python train.py --encoder_arch="transformer" --input="log_mel" --spec_augment=true --vocab_size=208 --encoder_norm="rmsnorm" --text_encoder_causal=false --text_encoder_head_dim=32 --text_encoder_bias="all" --text_encoder_qk_norm=false --max_steps=7900
Rows from block 5 of the audio encoder of a small contrastive audio-text model, named by matrix and row number. Rows with one number within an expert belong to one neuron, the router's apart. Each number is 50 + 12 x the weight over its row's rms, rounded and kept within 0 to 99. All counts start at 0. After the name is the row's rms in percent of the matrix's.
After each expert's rows are labels from the 100 clips, of 14848, where the router gives the expert most weight on average: "top examples" is what is common among them. Only what is clearly more common there than usual is listed. The data: phrases spoken by 400 fixed synthetic voices. In brackets: how many of the 100, against the usual share in percent.
# router: router (encoder.blocks.5.mlp.router.weight, 32x192, trained with AdamW), inputs 0-191
# up: expert up (encoder.blocks.5.mlp.up, 32x384x192), inputs 0-191
# down: expert down (encoder.blocks.5.mlp.down, 32x192x384, transposed), outputs 0-191

# expert 6
router.6 094:55 50 64 45 39 29 33 23 51 33 64 55 57 28 52 57 47 63 79 58 49 26 46 59 49 71 29 62 71 53 30 46 56 25 43 59 60 58 51 61 50 69 46 44 30 39 42 45 69 46 45 58 47 32 34 44 48 41 54 59 52 25 53 71 69 49 36 43 51 44 64 58 59 51 41 26 57 57 47 42 62 51 45 48 46 44 42 41 48 56 62 50 45 73 53 40 35 51 47 59 49 34 55 38 20 33 48 48 48 56 34 28 67 43 63 37 51 46 26 32 51 59 54 66 54 59 67 48 65 35 43 50 47 32 42 56 63 50 72 35 58 60 49 35 39 70 60 47 59 54 56 65 33 66 50 64 49 55 56 35 67 31 46 56 37 37 59 32 39 66 40 51 32 40 64 32 46 49 37 60 32 45 64 41 48 38 71 56 50 59 52 48
up.2 101:55 63 72 33 58 68 66 57 54 41 52 55 50 57 57 56 68 53 48 35 54 57 43 51 49 44 33 49 51 46 44 58 48 73 62 49 55 44 40 38 46 73 42 59 55 79 39 45 70 52 47 58 43 43 42 76 28 65 74 52 31 43 46 39 57 54 32 46 39 53 42 43 38 49 40 31 41 47 63 47 52 38 27 63 54 49 45 46 59 56 57 54 31 64 64 47 53 49 44 72 44 48 60 42 33 57 30 64 45 42 35 51 45 54 65 55 50 59 44 50 39 45 58 45 72 58 41 54 49 69 52 71 31 62 56 47 63 61 40 49 48 74 45 53 41 61 52 76 75 57 32 35 31 68 36 31 64 65 44 44 41 55 47 51 49 72 42 57 33 39 23 45 57 22 67 47 56 65 61 46 76 46 42 42 47 45 40 46 29 44 26 30
down.2 095:19 42 35 39 46 62 48 65 37 38 43 53 58 38 50 50 63 51 48 34 36 16 56 54 48 40 52 34 39 49 62 51 62 41 35 54 30 57 37 37 43 50 65 28 22 47 58 38 41 28 42 66 44 37 59 38 41 28 41 53 47 55 63 44 37 63 47 63 63 58 47 28 59 49 47 61 59 53 51 39 59 40 55 52 71 51 39 32 59 33 46 43 47 39 62 62 37 48 59 21 66 23 59 36 45 66 31 58 52 52 41 36 59 46 77 36 35 38 42 63 44 56 38 63 44 37 43 64 48 39 42 54 45 71 60 36 63 62 60 53 58 44 58 48 42 34 41 38 32 48 40 56 58 40 44 66 38 50 35 48 59 45 48 58 39 33 59 32 55 43 55 37 48 57 46 39 52 39 37 41 60 47 65 30 60 82 55 45 44 55 67 27
top examples: /u/ (100 vs 19.7); /j/ (50 vs 10.9); /ʒ/ (32 vs 3.7); text has "usual" (32 vs 1.9)

# expert 9
router.9 098:66 69 59 53 44 50 39 44 52 34 38 32 51 59 43 44 48 29 59 44 36 65 40 71 55 56 41 62 42 47 39 60 54 49 71 68 38 46 29 58 59 58 55 51 43 48 30 39 41 44 56 43 58 54 49 46 45 52 58 34 32 45 35 56 54 49 60 55 65 43 55 38 67 65 56 51 60 42 41 58 56 62 53 37 41 57 51 59 31 49 79 27 56 45 36 46 62 53 35 60 52 43 27 57 28 33 37 62 28 34 41 70 37 32 45 64 26 53 47 51 52 35 65 43 44 48 38 55 59 51 58 29 56 44 25 49 31 47 62 58 30 54 65 50 59 40 53 48 28 81 41 18 49 75 58 56 24 40 27 53 59 53 42 54 51 63 48 47 50 31 29 62 59 47 58 37 59 47 59 61 38 24 50 43 41 58 61 37 65 63 55 50
up.4 119:76 75 56 52 47 51 44 38 35 38 23 32 77 45 57 44 69 61 50 47 48 67 71 43 64 52 43 60 56 57 49 38 20 53 60 42 39 50 65 65 59 53 64 57 49 53 51 48 67 37 49 62 67 56 54 54 70 69 82 35 35 50 49 73 44 64 46 56 54 54 43 40 48 58 54 70 66 39 53 40 50 31 49 40 32 49 54 42 45 44 38 49 67 56 38 35 57 85 58 64 36 45 72 51 54 55 66 25 63 45 39 55 68 56 34 54 36 52 49 33 49 49 41 48 37 41 64 40 47 61 62 42 31 62 56 39 52 42 38 38 69 38 53 46 55 54 47 61 63 30 42 56 57 35 36 46 57 49 39 51 68 64 65 64 60 64 64 36 62 36 57 36 36 28 40 46 66 58 41 43 42 50 51 44 67 57 55 52 48 62 69 51
down.4 107:30 52 37 27 37 59 53 40 60 53 56 63 57 59 60 53 31 58 33 68 68 54 41 65 36 43 61 41 51 39 38 53 50 40 45 32 23 62 48 59 41 53 56 46 52 38 54 53 55 52 44 59 41 55 47 61 25 43 43 36 69 62 49 38 65 36 47 54 59 58 33 66 34 31 57 50 60 67 45 58 39 63 66 61 35 46 37 34 40 45 43 51 64 53 62 57 61 55 54 40 46 53 29 52 66 34 50 47 61 60 58 65 36 48 53 51 15 66 54 74 57 30 44 53 59 60 39 73 56 42 70 62 51 53 54 59 40 41 61 59 56 70 12 46 55 26 57 57 35 70 47 52 51 62 44 62 59 40 27 60 24 46 66 43 43 59 61 45 35 54 46 56 48 72 56 51 59 52 58 35 37 62 58 39 30 40 46 25 52 34 48 58
top examples: /ɪ/ (96 vs 44.1); /h/ (93 vs 25.1); text has "hid" (39 vs 2); text has "his" (27 vs 2)

# expert 13
router.13 089:58 61 47 44 61 51 45 57 49 30 67 69 54 51 51 49 61 64 44 52 60 37 47 48 35 40 45 69 42 62 38 52 34 42 42 46 51 43 50 20 69 45 65 51 60 48 45 51 48 66 32 60 45 51 44 46 34 33 70 57 43 49 55 25 75 33 79 49 47 52 37 80 29 53 38 43 38 70 58 51 28 31 69 47 48 42 34 51 62 34 52 37 46 41 53 53 58 19 48 39 39 56 44 51 58 17 44 43 69 30 38 55 44 51 42 56 40 57 54 43 39 44 59 30 63 44 51 36 47 42 49 61 60 28 36 49 40 58 61 41 41 55 57 44 40 43 55 57 68 53 47 58 50 25 49 50 42 55 26 25 38 47 43 61 35 44 55 40 29 45 44 58 40 50 47 13 48 42 52 31 55 38 61 54 41 46 57 70 50 66 69 53
up.3 087:47 50 61 59 50 67 39 58 33 62 32 63 39 52 80 29 40 57 64 41 73 51 61 37 76 36 36 62 31 52 67 44 57 64 36 50 44 54 40 64 49 55 62 58 58 45 70 63 44 64 65 53 62 66 50 77 71 44 57 54 43 52 61 63 56 51 67 76 42 43 44 69 58 44 60 51 53 55 34 40 39 59 31 31 48 51 49 41 46 56 58 62 52 51 30 44 65 40 43 50 36 66 47 54 39 55 48 33 63 48 39 67 68 74 75 45 71 48 21 56 75 67 47 42 70 41 47 36 42 57 42 35 57 61 45 46 52 31 76 68 63 36 55 46 41 29 52 56 49 49 53 41 53 46 54 43 59 53 51 68 47 57 58 65 55 44 32 49 50 69 44 36 40 54 74 47 58 55 49 40 47 48 58 41 57 55 44 47 52 74 49 66
down.3 094:58 51 39 45 48 37 74 50 67 64 49 32 65 51 63 38 38 46 43 67 64 38 33 53 46 64 36 45 30 56 65 62 61 51 73 52 42 49 43 39 65 30 62 50 30 49 40 65 59 62 74 48 57 45 46 55 41 41 34 43 58 66 34 41 62 46 51 39 38 26 44 38 35 43 60 46 46 57 62 38 47 53 37 43 70 37 43 50 42 48 50 44 37 43 73 59 43 45 44 37 37 71 36 56 24 72 22 67 51 47 80 31 41 37 67 57 65 70 27 41 55 57 63 24 47 53 55 54 53 50 42 45 64 52 51 59 51 69 54 31 40 58 57 55 48 37 33 37 46 59 32 48 50 65 53 50 39 59 84 51 62 45 43 62 48 55 57 37 66 37 50 48 54 64 59 71 45 40 45 63 43 64 65 40 45 63 41 61 46 38 59 39
top examples: /ɝ/ (88 vs 42.9); rumble (39 vs 12.9); pink noise (30 vs 12.1)

# expert 8
router.8 103:63 50 46 42 32 46 56 70 42 66 52 64 65 42 39 49 42 29 67 45 38 28 51 46 31 68 51 68 66 25 40 47 31 59 51 63 60 63 61 54 48 48 37 41 36 46 33 54 59 66 50 45 59 63 46 44 51 59 46 50 58 40 49 53 43 53 34 49 73 51 64 42 65 46 59 57 56 40 32 67 58 61 65 57 45 79 54 61 56 61 55 44 48 64 46 39 56 70 42 63 54 50 42 31 62 30 39 37 58 44 41 40 56 38 40 70 43 43 82 53 48 49 54 53 84 55 42 49 50 23 72 49 45 50 53 46 55 53 63 43 45 39 56 31 66 74 36 59 60 53 55 27 59 66 57 48 50 51 48 55 38 52 71 50 16 56 51 70 35 52 43 46 63 75 51 40 58 44 57 39 20 48 50 30 34 37 43 50 50 48 62 49
up.2 128:54 66 52 47 61 37 63 77 71 69 54 47 42 53 70 51 47 47 40 40 54 21 67 47 49 36 25 63 63 46 63 45 52 60 77 49 53 39 25 51 63 49 49 52 54 69 44 41 35 35 50 37 51 38 58 25 44 37 53 71 69 45 44 38 74 45 43 42 68 54 34 36 46 33 50 60 57 41 43 49 39 47 47 60 50 52 37 56 60 51 66 59 37 45 62 37 46 55 40 41 43 34 66 51 41 46 52 56 45 59 52 62 41 47 57 53 55 61 56 53 72 42 81 47 52 33 55 55 29 58 68 66 56 67 54 50 64 68 58 62 54 53 47 49 18 73 38 56 63 53 58 60 47 44 30 50 70 63 47 62 62 61 53 40 56 42 39 51 55 49 54 69 58 69 43 51 59 31 23 70 60 62 65 58 61 52 43 47 45 36 73 68
down.2 114:56 46 51 32 38 55 74 49 51 51 51 58 33 47 35 50 73 14 56 42 51 75 52 27 67 82 53 30 46 64 44 60 74 51 62 61 54 52 67 30 40 59 45 36 48 52 46 51 70 48 65 52 35 47 64 47 35 65 43 49 48 42 50 49 58 66 76 52 66 72 49 65 52 50 50 44 61 64 37 58 52 37 53 27 53 38 47 45 36 60 28 45 58 57 39 65 48 38 48 62 44 57 70 68 47 40 46 46 52 64 45 74 47 64 49 36 42 38 53 53 53 50 43 36 59 57 14 44 62 43 42 36 33 49 67 48 46 76 32 31 48 61 34 69 57 52 51 70 57 49 42 44 76 70 69 57 58 48 25 58 46 56 57 53 45 47 37 57 58 57 48 47 23 56 59 50 46 48 50 48 55 43 54 46 40 44 54 39 42 51 56 32
top examples: /ɪ/ (76 vs 44.1); /ɛ/ (73 vs 34.6); reverberation (69 vs 35.4); /eɪ/ (63 vs 28.4)

# expert 15
router.15 107:49 75 21 74 52 52 62 53 56 51 40 55 49 45 61 33 62 55 45 51 34 41 48 35 54 30 35 47 33 46 35 43 64 50 32 55 61 53 32 35 37 37 54 30 33 45 55 58 38 44 29 66 69 41 60 50 62 45 38 52 60 51 32 72 60 34 41 42 42 75 44 55 51 56 50 79 51 51 54 62 64 40 38 45 52 45 44 30 52 49 26 44 64 39 38 36 50 32 56 68 37 29 40 49 36 51 40 60 30 42 67 66 55 45 61 47 46 51 45 50 34 57 44 51 66 42 67 41 39 61 48 43 36 52 35 48 75 48 39 50 47 56 68 68 18 38 33 58 58 44 44 45 56 56 36 51 47 62 53 51 50 50 39 20 45 42 35 47 75 61 41 50 32 62 54 42 59 48 24 43 46 59 34 42 53 71 35 39 56 38 45 39
up.0 099:54 30 42 48 39 58 60 51 47 48 40 47 39 38 61 43 43 62 36 55 64 47 61 51 46 41 34 52 27 48 56 68 60 60 56 48 34 57 56 37 43 46 34 42 58 47 49 07 60 47 57 62 27 38 52 63 60 57 58 35 32 43 28 58 36 52 70 24 65 57 36 68 52 65 38 34 49 54 66 62 45 53 49 53 56 30 34 53 42 56 58 37 64 60 33 36 36 41 65 17 50 34 59 50 57 58 53 58 47 62 54 64 41 62 49 38 55 40 49 49 51 63 45 37 56 46 43 60 55 51 33 45 40 48 71 69 34 55 53 38 39 66 51 42 53 52 80 60 52 62 56 79 61 69 63 41 32 30 58 53 64 40 45 57 38 51 43 43 56 56 53 56 47 58 54 51 39 54 57 45 21 77 73 59 38 44 35 42 56 28 55 33
down.0 091:86 66 65 78 58 53 62 45 44 52 49 63 62 51 37 39 44 46 47 60 34 65 53 52 59 48 59 40 51 52 41 46 43 45 70 51 41 28 48 38 42 46 71 50 47 27 74 51 41 50 54 32 68 48 37 63 46 65 38 50 59 69 47 35 72 42 40 28 34 49 54 74 56 51 39 63 45 41 60 47 45 44 43 40 40 47 55 68 53 37 50 48 54 54 68 67 61 63 57 42 68 49 49 59 59 46 50 65 59 59 40 53 38 39 53 49 68 54 38 38 48 47 71 50 37 44 43 47 38 45 67 45 27 31 46 51 44 40 56 36 71 52 38 41 55 47 40 55 26 51 55 44 35 51 29 39 57 59 39 63 53 37 53 64 48 42 49 21 62 53 58 57 37 55 49 51 54 40 32 28 92 69 57 30 35 47 58 61 41 55 81 59
top examples: /v/ (98 vs 21.4); /ɛ/ (73 vs 34.6); /ð/ (54 vs 15.1)

# expert 19
router.19 105:55 67 59 36 52 40 48 54 41 32 52 58 38 35 36 58 43 62 57 40 37 56 31 49 43 42 48 68 17 42 45 56 56 33 39 50 29 69 76 44 59 23 42 46 49 21 31 22 65 60 32 27 51 44 53 53 65 32 44 36 53 38 80 43 44 39 38 58 42 38 52 43 68 52 68 61 50 36 42 60 57 51 65 45 50 36 46 46 34 54 45 46 49 43 56 63 38 42 52 46 50 65 61 52 61 53 39 55 49 57 42 36 38 56 65 49 33 42 58 46 33 39 28 59 59 53 67 41 49 35 63 66 38 75 43 45 52 33 63 55 58 36 43 46 45 60 27 34 46 58 59 56 46 43 44 41 53 48 38 30 76 57 54 51 45 68 37 57 54 40 41 28 63 42 47 28 57 59 64 45 46 54 42 58 48 46 67 23 48 49 27 47
up.0 070:71 39 56 59 59 39 47 32 52 41 57 72 85 57 44 42 56 62 51 62 44 61 41 47 44 42 27 52 56 67 67 50 49 36 53 57 59 60 39 43 61 67 43 47 38 35 37 46 49 46 63 39 52 52 69 69 48 49 73 19 44 73 47 43 37 60 40 77 75 50 31 58 33 48 55 42 60 33 62 41 49 42 55 51 43 50 41 56 64 52 61 33 33 44 53 37 40 19 68 45 56 58 45 58 75 66 57 57 59 46 40 62 45 38 45 72 58 49 40 57 48 54 42 55 35 44 61 62 53 46 40 57 53 25 43 49 35 48 42 46 47 50 32 42 49 42 67 58 57 44 69 46 51 55 34 37 40 45 43 73 70 59 57 38 51 51 50 50 76 74 43 47 24 73 33 66 43 59 49 38 48 70 47 38 55 48 45 32 56 35 59 38
down.0 075:72 56 59 48 55 50 47 53 48 48 44 43 47 58 61 41 43 49 61 48 34 23 64 39 61 68 58 65 43 53 77 20 60 46 52 28 36 37 50 58 38 72 54 31 58 40 50 24 27 49 50 47 62 64 36 47 49 34 63 59 63 82 54 57 51 57 23 60 31 51 42 65 58 54 28 38 46 45 43 82 44 34 37 73 70 40 42 45 42 32 42 50 77 65 41 51 45 59 45 50 50 50 52 47 38 50 65 47 44 57 61 44 49 34 52 58 42 50 50 48 60 35 63 56 49 61 38 43 46 43 22 61 47 45 47 58 69 46 47 62 37 37 36 61 65 55 63 51 56 46 43 38 72 34 37 49 76 62 55 46 40 30 69 40 51 51 54 42 63 40 49 76 51 68 55 50 48 44 32 56 44 56 61 50 49 47 51 42 31 37 36 42
top examples: /i/ (100 vs 33.4); slow speaker (44 vs 21.3)

# expert 18
router.18 108:34 58 42 52 60 54 55 63 51 69 57 75 55 70 50 36 26 49 60 49 51 48 68 59 46 68 44 42 34 61 68 49 37 57 36 52 48 43 54 76 35 50 18 46 51 47 48 20 38 20 65 43 46 40 52 44 45 43 65 43 62 36 59 34 49 59 61 60 47 59 68 47 42 64 44 51 42 51 53 52 61 50 23 69 56 41 26 52 62 67 51 75 63 74 58 61 55 47 82 45 38 38 47 48 40 58 58 59 57 46 45 49 72 48 60 48 49 46 42 36 26 49 55 46 54 59 54 26 51 62 47 70 46 44 54 44 68 63 41 49 43 58 52 46 65 57 50 59 36 60 42 59 55 67 50 53 31 52 25 63 78 57 61 41 50 38 69 69 59 30 32 38 52 41 52 54 52 47 67 53 35 64 34 41 34 59 55 36 42 41 43 44
up.1 105:28 42 47 37 52 46 50 66 50 38 68 42 45 39 63 59 51 52 44 50 55 73 53 29 46 38 61 38 35 43 37 75 60 46 52 31 49 39 64 29 51 35 61 69 52 63 37 51 56 35 61 39 58 50 56 69 45 42 46 51 39 58 73 38 58 57 61 66 19 59 42 66 39 32 74 62 51 53 59 45 43 49 58 60 64 46 47 46 34 54 64 36 51 68 67 72 40 64 49 36 43 50 53 30 46 48 41 52 68 64 40 37 45 19 40 59 54 57 45 67 42 31 52 66 43 40 41 58 51 64 42 55 52 61 36 53 64 60 38 40 34 41 44 50 48 74 42 44 48 78 45 54 45 15 67 37 51 53 59 54 45 49 43 43 63 50 55 66 43 74 65 55 53 46 49 63 72 42 55 69 57 80 52 39 54 60 57 42 51 30 32 54
down.1 105:63 44 79 49 48 58 59 52 32 54 64 43 52 68 55 72 41 56 39 38 58 26 47 53 57 52 49 32 56 36 48 54 59 36 44 65 43 39 45 52 48 68 42 41 65 51 44 66 32 51 36 50 16 31 52 37 49 42 54 63 63 55 44 68 48 48 33 52 64 56 27 34 39 52 49 53 44 44 55 30 46 55 65 67 69 42 25 57 45 52 46 50 55 27 44 71 57 44 49 51 40 40 57 46 30 51 42 41 76 26 35 63 43 56 56 53 00 45 56 47 58 54 45 42 45 38 59 38 35 54 30 60 26 50 35 55 68 61 57 37 40 59 32 40 52 50 50 53 76 51 36 46 40 49 39 34 63 45 49 38 46 48 56 54 55 57 36 40 58 36 33 53 55 62 63 42 48 38 48 37 41 64 43 56 58 50 32 65 36 61 54 47
top examples: reverberation (97 vs 35.4); /ɑ/ (67 vs 33.1)

# expert 31
router.31 109:77 51 63 39 52 56 49 57 66 54 35 49 61 48 61 34 60 37 42 34 63 51 41 44 47 53 46 48 49 66 42 61 65 70 40 33 67 69 50 61 55 57 36 39 47 45 50 56 55 42 36 53 48 44 38 44 32 59 22 62 49 50 49 24 51 49 42 58 46 51 49 67 61 38 47 59 42 40 40 64 45 50 50 55 45 60 71 34 21 59 59 50 30 58 52 42 53 37 36 49 47 54 64 45 32 30 61 56 46 41 72 49 51 37 37 33 69 59 44 69 64 41 57 33 58 54 36 58 74 43 50 62 52 40 49 53 53 31 71 70 50 65 59 48 42 47 42 36 48 63 58 34 52 70 53 48 43 49 46 41 45 36 37 21 49 49 55 62 40 64 32 51 58 70 61 53 38 59 43 53 31 28 48 63 28 51 63 73 31 39 42 92
up.4 104:48 31 57 55 49 68 41 40 57 58 55 49 77 50 68 59 50 69 40 32 42 59 52 40 42 55 54 42 59 41 39 57 61 36 48 44 57 55 37 62 63 58 71 63 56 55 54 47 59 58 48 58 59 22 57 33 54 58 43 60 39 49 55 61 51 24 55 73 53 36 66 38 52 65 51 51 75 55 45 50 54 44 62 28 51 78 58 63 49 49 59 57 24 66 78 62 68 51 45 47 50 49 41 60 70 42 55 51 57 54 29 49 47 50 66 53 61 51 47 35 43 25 46 69 75 52 68 67 40 61 30 54 55 61 43 72 40 50 45 56 47 55 44 48 62 23 58 29 53 55 64 30 22 55 56 64 69 56 44 39 72 46 50 45 66 41 69 44 66 54 41 46 35 27 35 45 56 41 58 40 35 63 48 66 44 33 61 59 44 45 40 43
down.4 103:70 47 66 62 32 63 50 41 60 44 50 25 28 32 47 35 40 39 57 59 47 42 57 44 38 53 51 59 58 53 68 37 61 71 33 70 57 48 39 56 39 45 63 66 54 30 53 26 30 61 44 49 48 61 47 51 59 45 35 34 57 58 53 50 50 62 45 68 21 65 54 54 41 27 57 82 60 34 42 54 40 58 60 66 52 45 55 69 73 51 42 66 60 42 54 50 40 46 72 65 39 52 58 46 48 71 41 52 57 51 51 51 64 64 46 69 34 39 54 51 65 42 60 41 40 60 49 67 59 44 33 61 49 37 36 51 66 46 40 53 69 76 45 55 48 28 59 48 45 53 41 58 44 34 31 43 36 69 46 71 40 62 65 48 48 41 40 56 64 46 20 39 51 65 51 64 47 76 39 37 58 39 42 52 57 66 51 54 50 55 59 28
top examples: /ə/ (94 vs 33.2); /j/ (40 vs 10.9); /ʒ/ (38 vs 3.7); /dʒ/ (38 vs 12.9)